Weights of a small spectrogram autoencoder: decoder activation silu.
Rows from block 8 of the encoder of a small spectrogram autoencoder, named by matrix and row number. Rows with one number belong to one neuron. Each number is 500 + 25 x the weight over its row's rms, rounded and kept within 0 to 999. All counts start at 0. Numbers have three digits each.
After each neuron's rows are labels from the 100 clips, of 14976, where the neuron reaches its highest value: "top examples" is what is common among them. Only what is clearly more common there than usual is listed. The data: songs of 200 made-up bird species, synthesised, often over outdoor noise. In brackets: how many of the 100, against the usual share in percent.
# fc1: MLP up (encoder.blocks.8.mlp.fc1.weight, 384x128), inputs 0-127
# fc2: MLP down (encoder.blocks.8.mlp.fc2.weight, 128x384, transposed), outputs 0-127

fc1.324:479512481539479471491489510483495500479496512490475470550472500490505505543543526475546492490509553494503472505470483456500455522543507477520489525513524494485496511481471491477487493473530472508520508494558491490516577482482511455506511489488487549520523520528456532489496509520483503511530482489495519534511535507494498456531524473489487503500479542476461493520490531502495417485515
fc2.324:478505495479518457487506531484515471468458481502527498515471462484524511510477506540510533496524502491504491474542488498500566515457526488511496473533478526505525535474499462489504464507525511491533485528507532491507541477559490476506516522534516521523516504475501494508512502518520497498523511448519530574513481542505538535546515549489473502485444499495491494497492498482495555506467
top examples: fast repeats (54 vs 22.8); click (37 vs 15.5)

fc1.337:489484510539501505492497521484519513466500498514504527459487529466460490473497481509451534557501479491527489514499484507449477506504481538467498547497481519530522513476489517477557502520490468503453494521462514490488501509543444493530490523537495544485496514522495472522507481513501502500513538475478487459492517459538541509517515492496503468469484571507538524505506513503559499526471
fc2.337:510508488507497501500490523509466507550497485501490469524464542506514458453546538500513480505500506515501505539443468488486445485503511557466523501517496481514520589492494516517472476519482480476474524450470514506475497478472474513528473485508506495526469484478493496522495472489525485495498497532492489498533512519464447465499513515506492481508482481520532484498449476534435491513493
top examples: text has "over" (88 vs 57.4); stream (68 vs 13.7)

fc1.5:527505501537493504499499441473457496538510508486523498499496504526472489514512496479486467560463526487551521500536524492485509495490493493499548479505515525495494541494465483566499512488516487494501491492513460518500512471477518505463492514476505563506497485520480584436497543527496487512477492499515471507521455485500559531528504499511534517509496501489480471498496486483531489522452
fc2.5:487492502478519510499491497494547456429495505506526487528512474519527518466501514552550502500485521514497495516464491505492537533509487495540506504470483479486485458457508524476499499514509538487486456478482514509509512483553523498473508482475514504509528512507520505512481500496470511478518522555504498561454498517497474453522496503493549502517408481487491511521546468476489474507482
top examples: clipping (65 vs 8.1); text has "clipped" (65 vs 8.1); thin (high-pass) (45 vs 12.2); stream (34 vs 13.7)

fc1.178:482498491483499506493505431490497511506515506480545530507484507503507499535508501507538512504497518514549483519478493453516491470489565475496476533514524538549510506532492472559472505500488485514482510447500489485478503485502509503441494507451447550510475512471498590500505465505499513503515546488492470508522482507503517486497493495510496522519479496495495444486543495505512484514453
fc2.178:486486505509507523518517526474493464469532509482469550519539483465496511550499521481487524488474521481453513532498499512511494513494500490569481521499475507510523481496489464481489522511493492483476532495491498512496486517520534522478505511500508490517486504482508477463480491516519495514499556473500523615503493515495506521517496525512528500542448463486497487503551456509525546521554
top examples: stream (43 vs 13.7); clipping (31 vs 8.1); text has "clipped" (31 vs 8.1)

fc1.170:541500520524543537519501495500512509557486513502458474499497512533474456460528532497471519504468508474511530509535461470526492495521484501553541494471523487523517506465487507521484502477565530490505472546521495526489490464457463469491495495482465496488503479522489507442478550493475516499485460491521513515504507544478471469482472482515497504473495497482489520483507435479498501514473
fc2.170:492502540506462515496454474443462454439503521479515438449480510542548504502462507535491501517478503496490496455542516488499522520476486522491486505499512490513465504510498518484506492496514496467487473500518490458475517484545499494490505508519527484467482517504494497541491524511477455483503495479525473484508508508510495465479475537479502481452480481520541514485492513457501420471477
top examples: text has "over" (89 vs 57.4); stream (69 vs 13.7)

fc1.298:551503499520494476484500451482507477505454490476542527536516482509539495567509507512493463492529469511506465493507528467526522480503483490508492509511509483501497467499545479488483489508465486528470521482498505514511451507496494459487488538468413520510505500460451523482498485519500514524537490500527492510525450541516541491487499492493491522479486505541503507488529496482539481554458
fc2.298:478527534496465469490491545469496516502493516496503516500495474439468513520466517528523512497533500514460521529508533546511518505453494549555452488477511524536496434484509525502507528470534471487462492496500534500495508565474498493529484491514540508492541475471516550512490503508482526499496487504503524503483505441465478515503503528488536473523474506513496486482536481513478476499519
top examples: clipping (26 vs 8.1); text has "clipped" (26 vs 8.1); mains hum (25 vs 7.5)

fc1.175:502509495489479506479500449482529496507494539487493515521488513524484479534510498494488500460471533482505513565505467460504500483511513456520496525532507478517500524528460505513489498497513494530476483502529475505513460496512496491521498504494597520517511498501481546505532526473494467522462500487537514505534512510513491512551527520520521487504480527497505379509495510494509471478500
fc2.175:501482515506512491518501536482472507506488512467486504513504507512502497497554503608513526503462487524473460512487525506549508518475488452517477511467498497513505509545487492462519486505519520502529497475507528489503507504548552520527503508525488541479507498497517473541498494504500516491503490481518497551488502510486557483518495472484510520521465516503431492505497454505539576491505
top examples: clipping (58 vs 8.1); text has "clipped" (58 vs 8.1); thin (high-pass) (39 vs 12.2)

fc1.239:503492508530476505507505497463502476442489560499473492508454476537523515510525502484428501491510503495530478509484511494513490513495511480482510499494495503506482549474504551509511504488497508527478479498479507568503491494487509513484504459552405516475494532509519503505439534466499491490530537503511512488472510504502483452545520503509471486482520512536522544492516540489483477514483
fc2.239:497531512500484500487477514498494539541486522498511485488487443606517468486524495492558511477543500498490497502467513503495507522504542518509504511480512507501506537481491528501506519503493513518482488493506501535508515501545464503488488525539541475524467527494509499598539487510491491489493494482495494545545522477494489468477495570492477510486495493535508536523488519484493523488504
top examples: text has "over" (95 vs 57.4); stream (48 vs 13.7); rain (39 vs 14.9)

fc1.282:480498478490509517460483481507493460528473486520451546453452442502543494510524495497474494536503504493533475511482497489478545473489506470474498541533518484515514519513499473524574502499488495500444500550502511492495513509516474527458511484448495546498524515462500466528517487484511511507477487530533482510521494507483500501519490498492529502470496498497523453508572484507540509480515
fc2.282:499546496513517500493468509498474567501500481478445461527477506485489525511520505508503524491486488510484470464413491515532425460495503488508484499521495484524505542529507471512512505468494475485583466467522514470496515493518480504461520491502521505508468478499498483543496481519475464488499491493494495485539500513481517476482518518515520517488556499504482494501455545520463512490504
top examples: clipping (32 vs 8.1); text has "clipped" (32 vs 8.1)

fc1.207:478516514489482496513502502489510489479520490474510493524538499500510499562553488584478466487500542506509566475501459510499494515491467516495510478505504510497520514522484523474506507511542539482494509477457488512512433514470496477485504502487447476442516514493444504484511534465515536508482483534510508507522437509477462493485516484478504507485512468495543520472472491494491521464505
fc2.207:481516518495512482510494505497521483539550475434462532519513507506473506466448525526516568515521492486491496458528467523492488501468504487482492462522504476484490458547493534507481524519514520537460487539518501514478467504506505518456483477497551479481536496489488519470486516507506500485500455472485528478485499465517529483499458539494535504536524492484552500518524467500525480496467
top examples: stream (42 vs 13.7)

fc1.7:498462511439524530493481469511518567500531527549494493500467460547536526464483487465472525512461488527468460505492500504512470464470484517480521521512501542541489514517537495535537490504496524523468482527538488504479485484478510479498505470512472487473457506482529476524505491515507471496505499472464496523518508534526463497499495512494521498471516547462548526515507482552493506497489
fc2.7:514545501483483507509492522494464456501544533439485470550498474588475498565502499472518481500494497514495506523460503500539499494500478497519466504490514507517480489535489470507485487500503469474490526473521451484486520502541481522473513516490509489443447517504497490499520494534492487520488506540477463498495537437493509520470479525487538492492532479469498503490481543504488504497523
top examples: mains hum (50 vs 7.5); rain (37 vs 14.9)

fc1.84:481517504487520483499503486479443467534504555480507502510464504512454501519469462472487455499530522498574518496554504463554533499505505517525494472503494461494504492524545546541529496502511472496487515533522513491499495508489435491481499510514459522445535503554509476467482484503498469500518483499503508499484520479492533533500502527504498500462516485486510517503448493505467499511469
fc2.84:503548492473493406502509526489515520406504526485489502511483517576513485535475493544499516499487502489507500495445483492543484499483489501490497503497522502478479499518495508478495507506478514510485527466499496508494491508450475488568482534498495509458550503503506503505542499503479494493506509507494451477489534483492481438508492499487492488494464486505474505485453528517545494516507
top examples: text has "over" (96 vs 57.4); stream (89 vs 13.7)

fc1.343:442523509499521489489500489529485493496488488513510529475506471505499514474472485494511510488545492501512501486527519482542508510515549489441522503510517503491502472500548479496514499494553514460484513559485503451471549509505521462457500499478569521500519488494467450538523521521473534521482457524498490530494514501503471510438497531495501511491501462504500485509552506520481553531497
fc2.343:479503525504534477477509461503508508528494514489495541488512508471487506515536473457500478516519504489497515508492494510550441468519493461526499471508512506515510485487518436519488498483507531477570517540547484521523494519537522506456511483490478488483485475500502517493535507494483514504513485475512477419547481494497550486484461480499512509473530463497501504496495568503538459471498
top examples: low song (74 vs 41.6); fast repeats (50 vs 22.8); stream (40 vs 13.7)

fc1.338:479501478509490479477507507433541478483443485508534574495503496475498478563506468548494486513504469535507467546551501485539510519507529496503469535503493517458522493492487470460567500485457475503486459506484495489482472499508506528487512509489463516488488510496491495461485505494504465502507547452526490501514465519521481478481506501493538492494506465482492455504488518489521507502530
fc2.338:496509516530516452498507501491472535515468472503502515528495517464506507478486507533456504509489485501484499520416527501512555503500518516464516516501488524519511451492463531513467528510506482478510569490497545519514494531533538524480538529524525473551494491481474526492484516497499522489523496569524486549542480501479532486482486524521542488504523465498480499491531516486496507498528
top examples: mains hum (48 vs 7.5)

fc1.157:511490521510468494498498503461531493469499515488463472551512498497509472553503540511485497491486516481486526506465478490452514501484498540523490471501537500478501500489480468457489504501468499451498524485524554541457538501495486525515493511527490459454513496526500477483497503550508498484475478501516536503520516522476509469531469501504490510490498578505487557515462529510523425493508
fc2.157:490530490532491489510468561448497507463505482520542462535465449517522497451494512511460500481501501527538479497538505498503478505483537503500507490515490495480490543487478481484492496471489531517494486485459566452483527491492443478492501507547527515473502515524526549536463502475510505515524460496499534543507503524528500533494515531513480495539472508520518527507500472521481490503533
top examples: rain (33 vs 14.9)

fc1.208:494487506482515496499502513522512465504521484534527482515554520487429446498509453491494525502507531502522515469508476427521483515496523549535511518546498521482496509515421509477471504514499492498446481531535544505486499497469491494529502509524545503483519509496534456497512496459506469485522502495491497493480492497508512521489515508516499507487509477468491568526470460533486522533496
fc2.208:467516526472515516497491478495476532500503488506497479463556543531492530509519509509500468485505507502475519481506489520485530450502505534434495490501466485513488475490483514519495526512500444526438508519530530479515479454560507483504482535543510522512527504483511497493497451502486465504517540491510487455515429502496508529517505526509483510505525484490522469496546551514518462493473
top examples: stream (51 vs 13.7)

fc1.187:541497505503491450497497509496477480472555515497495543499463482495520509504472522470521511499524501504417516505496482487518449510509468504502500492497499498445494516487504507540510497510526484457548480485478491460490557488550462466529496475475433470486478482485465542531544458504500499509511482485499479475520536488501517488540498554499513507488525500496515518493541481496512506515523
fc2.187:500500511478493443490510531502521525542530498524492517465479503465489464503466518563495520504492536487513497507519504485511502517501506478476476523505510466486491512556456503502509471501484489505491503500506478509485506504422467460483497587492514474460475501499510509487550486502501494491489474492474535472476501478515493561509486528473468514527493473501527506502484535423522478518514
top examples: low song (83 vs 41.6); wind (39 vs 14.3)

fc1.244:525492500484537455495537503510433465493496469484527492494487496483487503525559469493499498502542569502500524474498493489530528526513524504436520509491482497557496478519500471488523520528583500516514532547498492495510484480480507469519495496499529477494499498502486500501523517477486524520490470506514436524546550520496494512508468507501506526543494479507524489483530499463516496526528
fc2.244:458455504460522467495476479475550499538476474539527505517500510460515530490515473466546573504489475518520494465515504512548513501515496477561474463500476484513478475520537520509473514502511540512543481517507498488504494485546495511513492509514481499494491496493519487514502499507509480507521520497530486457459518476559525487508485493522493500541512494490526515532488512486470419492474
top examples: low song (72 vs 41.6); stream (38 vs 13.7)

fc1.194:471517498479508495505517501486505470449519506524477480426540485479466503504527495492529502507475482489485531485471496513478493525489530538443455519537517525506522515498478511545570503510498514463552474530507501498502497472560495463512483505525530489519532513494515489539500452497489512484510536523539492482502549511505502496497485498506497511501527501492529448545524514479520536524459
fc2.194:557482457474523516497521499507472558542531476498490437534476518473491490516501505468485518471476516500466509488436516491523450553497490483486509517489484424515497523498496505485522506482469518483536524464488524492496485483482526479462487480485479509538509523498518505448509505482497509523476545463478511476530510521471495519512525502507502497489472517497470516483456541539488488518522
top examples: fast repeats (49 vs 22.8); click (34 vs 15.5)

fc1.323:477497491518459501522506536520504508563467520503459520483450478528519466474463523475486496480490525494509472533522525471479486514477497519422520457508515481523508494515506488521532501502482486515488470478546483491519451538509547508457486494529542465515525508506499502545508513487510507512505466530522567461477508492479509513505500487495485479491529497472501445469481514512488521525468
fc2.323:480505474504534487489506410555482525441494527514501535472471505523497502483521528478521483485490497499522489518429482534518482527499518453554508479506504478490512526469512493521502493497540546486516512477517504510487498519485542493435485491508502498484475521494526528522522489505490470485497425529502501515500500459499493502514508515502499501482503491503510479504501520534469576519506
top examples: low song (70 vs 41.6); fast repeats (49 vs 22.8); stream (46 vs 13.7); first syllable: warble (26 vs 9.5)

fc1.181:488452494477494529500498511513493516469577514517517463529502475509502514527486498533514570530522512491525473471463521557488527500491495484478518495494473472531496502530494498496465507504474485466495487477525539437529513496499528495485497538531450483503464509501499529456522468496512505508544548481498455538478522464493500504474483522500526517525478502486514485486482513539457493489470
fc2.181:499490517500510529503510462567495515558596482523483517540518472550508496497532526495509479484502496518520507516563516499480493522504522493560507507513481560535484471533491479521516534494490515501510526522521498539522531509506508490496523498532510492498469505542491512460507481498511512482499550508478474502517516528504506538532515540517493486551536502480531510500507496530498535514491
top examples: stream (41 vs 13.7); mains hum (26 vs 7.5)

fc1.242:473518496477505471467489491510472562506535506506454557508473517562515498469505521485488505479451528498463524544545458539490474478515474448456490524506499462521477503505492526487521509499516498480485479518504475483484451518463523495491501496478488486511483504493474511560494534484495515490500496500478529491497478537490476496554515483486546486517499439499500477496522457514475471512510
fc2.242:477491478497488465496493479469519449516546500463511485452491537547505475530515490568531526502480512481537487506474481468536504490474494464587477503498502486490489491511527536501511462500487478509477504478488490480491508518529542505484498502498493491445453490523517500491523522487482496494496484501512467515489524469506488496512507475479582500470505489522470523497472562463496513515496
top examples: mains hum (80 vs 7.5)

fc1.336:511516506515453492499497469558499449452523529528488527478507518529473510520502520432525518488513472506470484496471506489475502523507466523481504520512520494490478534560492534521463506474503537535532465481487568526513505450505516447510494489505519453488532494534495510491493468501511535466548505515518469497504525502501490518486520512507502503487508511513537479517509451482490505502551
fc2.336:496486512503534462493535513530464566509501471550482486509486548533524474539495500484477507473468503458464494504509515485462500530480509494542501473531508472538513510587491511458510477466493476504480492494513525478474488494527501502474505472494481519473493506502520483512542481502478504525513534414498522510504480491506519497510510513484499514490513522489474513505472478578518490512514
top examples: low song (71 vs 41.6)

fc1.313:480506493529479490553515491487489484508461485485481519554476497503536479497513538518509466496537458503517425509490484457517514489502467519523505477500478501531482483495494472469496486508513524481502506518484507491504496472509471511433499524448469509478518504536461468508544485501490487508468501535533496511523511543489516483500498491523473537447498573476498531517521467500515457539472
fc2.313:497569477506489481500465528452479515466520509500513557514485488456511457511491503484499493487496492501445473518530503491538454511480498533536483490499514525472510506485502459504504493521517419503476465511493471517486516479498487496458521484511519498480494457476523495532471469504533472475499474446499553497547511524490481477504495539485472486478499499513505476472490476562504498483509
top examples: stream (32 vs 13.7)

fc1.203:480480521454506561482501476555529491491559505483524487514467465530483481468485497476501525497455518512523512521494507452511508504507468492550488476500474483503500538495576514482521494514538497478483492510487502489506464505479486495531499547524468484513480508546503445523529523516490441486526469512472518472511482456516498479492511490499521501538495514503516512505460454500545505481505
fc2.203:517445491509491562498486505554538512509539533494509508464505490509507475473481497503516508502464485491467505495569488511488475528518490567405474486501509500508493508508512509508498491487487470500494487551509532486498496481518481489522507503500514504570476486495494490508506480492491496502480498494511497458467505560497496573471497509498560482521552491499518513501500483480501526493482
top examples: text has "over" (90 vs 57.4); stream (83 vs 13.7)

fc1.266:561451492477488511494511502543505500586528488521473531497464524521504497529491487516499523473501522497503574521483528510515532536533494504447502501523492469473491494529492499533503478486493457485488484478500547513530443496495519493472500482452553489519502492509502541507503491492489538523486499490513469487498484498487484518552484510477493503475488490486489554477500470536509477537478
fc2.266:494541515508522514478520476523455485435550509522491531444508555525512498477531508501488520487469483495535494500498515468520511496501519465568539481533481505511458483527491503494515474497519546515476497479509512515499517512532504488474520502510485527469501530492478486537483516490500503518483537517516484514488503448520516488525524524497484474572550510484532474503504531511431500502489
top examples: fast repeats (58 vs 22.8); stream (49 vs 13.7)

fc1.202:495501498527512526495493507484496520543488501489446424511458504552503432484534482496493490504479551490496475485526482535460460506502470520496495500500519456538509497484493507526459495487516515519485493509546501502494515457492472499478511474495470503516487471500526549471495504525501473484461472483479484489534506527476467539546487461505530516505482441490496537486527479477493499545506
fc2.202:508501500479459515525479439483498446440478496490534467472483445528516464469501523522509540480488514477506470466538505504476519493448522508564479504496485485484470514456516526516500483489506530508480444491495492485511504485516485481498489531516534513474475505516524493521531509507495464506528487500496499492470521459497491421504483506523524533498479487488527472508521493504507438513523
top examples: mains hum (28 vs 7.5)

fc1.240:517493498486499471509498488480505503511466488519491536544441512491565512471461515465508493485463518507411498512511508495511491494495485502477502469501503502442497485526513496539483497515508522498492535503473447499496520508495521500469504473484448454498508501508490573521486491499503497510484559498500526480515559502509495495538498548505512515539485528480499460498515461496465524501539
fc2.240:499479499522489536473539502507478461543479483521464499451488537481512471473494530519486518520497506491519522452540487496450458490515505459426460527486479528498490461525510528506529462481517492512520516508539505506518508511558543485463474475521490516540490526486514506482540475504524501498489469518493453463534484467492514465506487517505519492495543503524510506505520511549494524495485
top examples: mains hum (31 vs 7.5); rumble (25 vs 7.9)

fc1.318:502541501466493479483502464516502541527464538497500520509465469518526459503502542484480488483499492493536428538528516480522499507489497527512463481521501510482497495430526492563484503530516518478451502491507469498547495512513504472516496527510545496487452476516500472522520502529500489506471454463503528496489531468503486500502495514486495515510508550511536478451506469466496515477549
fc2.318:503457481488479481520470530482511480467487474496506511512517527539498528482511472491508470514511497511459554523461515497533509473515497483516496489508514525528524493455495491470520509469487443524488496491531448484477495520441482490547491475516503478502457499523477527541523499519478500516468432556532487514510513522498475471512524509483502499423454518503476516491501479505532526515515
top examples: text has "over" (88 vs 57.4); stream (81 vs 13.7)

fc1.274:504540512471468490467491481567541502536517564482471492506495513561488466499503478464507486507502526493434472536523524512496470482537499510546487516518504469469490500505530472466466493496530472491447438503496488499497466477509517522544492510501569489490505503502478505516527502540496517512472525488499511492516532486503515521536508510495517505483499512499534464490489467458498486488518
fc2.274:532453508489498441514511502453475526455529517477475491425501496596532497540480508551510512495487509500515498519476473498519533506466499511557494513486525510533501490529511483493474489491503469507480516498510465480517518495477519503540514525474459522481543494501510483508489527491512478497486525446513507525492528492508490464486521499488497489484492537490454502502485491565520509500489
top examples: mains hum (30 vs 7.5)

fc1.82:498511493469513492492501508464494490511493466506524470490452567399523510515492489519460475511526484494476481491528492523446562514515547520498505491498517539468492502518471516551527505489519521529492497491507518521508491502503489505473490487488459504459495484467476449464489500502503483500461490491494504481513506501480494487497500504496588509507524507483518504491449506510523517547527
fc2.82:512513510513502477495513472520502501509501480503477478525503508450502487482507491464469501499549482502501512531543496509442469506490476503399488517485465487506497478510501501463490484511504505520512479566516545517506491496527475509473516475487522527585484523508501513505438522503488519508492488550498492534494476501492474514493504502499565491497537502508499520513532466456472469486478
top examples: mains hum (30 vs 7.5)

fc1.195:449503486540489501479497509532475497517492525485487531466515483507517502496487498485490463530531500473494454487515516488476493559478531504520483472534541501519485495531480505517493516512472513466477458507554464504431546534541551473497494495499522468521567505499512490492509499506481496524535471528511554481487512485510513501487504508524468506469516531532517445515494491475486528465478
fc2.195:517506493510574495512528424512488562496485511532468568483490523509539551551504517510532483468541513478487458537465465517501489513490519495485489493503497479467509499494507483482474461486511463493504475439504517509512519482470534509465548526506476486511537479483504527478525454513497480502478457476504510498498497515509465507499494501502491476476478530479475511515497503527524514490495
top examples: fast repeats (53 vs 22.8); stream (41 vs 13.7); click (34 vs 15.5)

fc1.366:513501495479492517486502461502524517527554487498468506482514489581500535501488491462496485498475487506467482505504497527484512477505526502504486513500505485496497529487410489515494503493487514507447449509496471498485526486486500489529499515481441539504510486471488463542505493487506513493459490487491515466564538455499494514521499560497556507492484505499501472496505469486565497528468
fc2.366:503535489483489466504520541417544518486518505471494481537497514505485496494470476544493467495513525499501493519420498513513517465474496491556493496501530494497499544502515520509496492493500492509473533439498486508496489482476511506502477487507509506389526503495500502493500478500495493490506528511498502497447524448497479445499486486507528494489470502492485504503489523448525459495510
top examples: mains hum (55 vs 7.5)

fc1.77:495467472509551540532521493481499500544484514499488440538519503513504497521527480509475503479478542475487533471502500463506459530487510492543509471499544471472519520473490556514486507506501522503488470529511480485487486541503491461524479464459485522491511479451474509468520521490519511506462475532511513522535432539504526509478528495495510464493496502490518509545482469502487548475470
fc2.77:502533511501492531519499434492492493493489507473532475465482469535498531502482516556532499464493519425482504430565492505483516491467495518461479492509519489491496496468524537504510469531484511530494476510526479447490487505532514493522518513504510508489501506515522487493513493539488476506459484520508488454477501474517470466520501518499502515531487518469507487512517521469516414494476
top examples: fast repeats (46 vs 22.8)

fc1.166:459492507517520488537496523476518519473519493491542519483459509454467454445500511536476518539475492492501456496464502491493474497520545501483487531505485506507474466464501533539534498487514482500526513483493506488521547481497486505494498507506471501535473501512478507559488463507506528485535516491497466491493498437477471500508508463484500514496469511564521461460506573504486509504465
fc2.166:498506496506422497487525472525504475578507504489514519506470515474539501470492518438516483500468511497509481508451514497499435508518498510508497521486483519496516555465488512504486498498516495475519531473501484516457495501491515527534465515485526487578501473476495537513536493502493484493493517482493500514524495554517542512496492546526498494527484497499497525491506461480477571510516
top examples: text has "over" (87 vs 57.4); stream (67 vs 13.7)

fc1.365:465507499488487477490508479528511515467522517523474513536452521544509486498500494494505514527460515494464502501512489513462429489522587520471465540484529482491500462521513486464447501506495499478509492507488474463487518483494528490503494494480477514528464478427493544528518518482506457493497483505497487513522486494509524532502497509498554508505501493477502533505540494504459503518567
fc2.365:515470505481534463504512473521500479465515497470486546431487497546494490526482503505524490495475495488520499486531502505521547481492469495554485479480494512476508489507479490512523529510503488493447529492491466507497491516523528517491486575484476508474421502480503502491578488468459487502503510471488476478477509500498515476528489484488583510491472520517524501498502506532515531505518
top examples: mains hum (53 vs 7.5)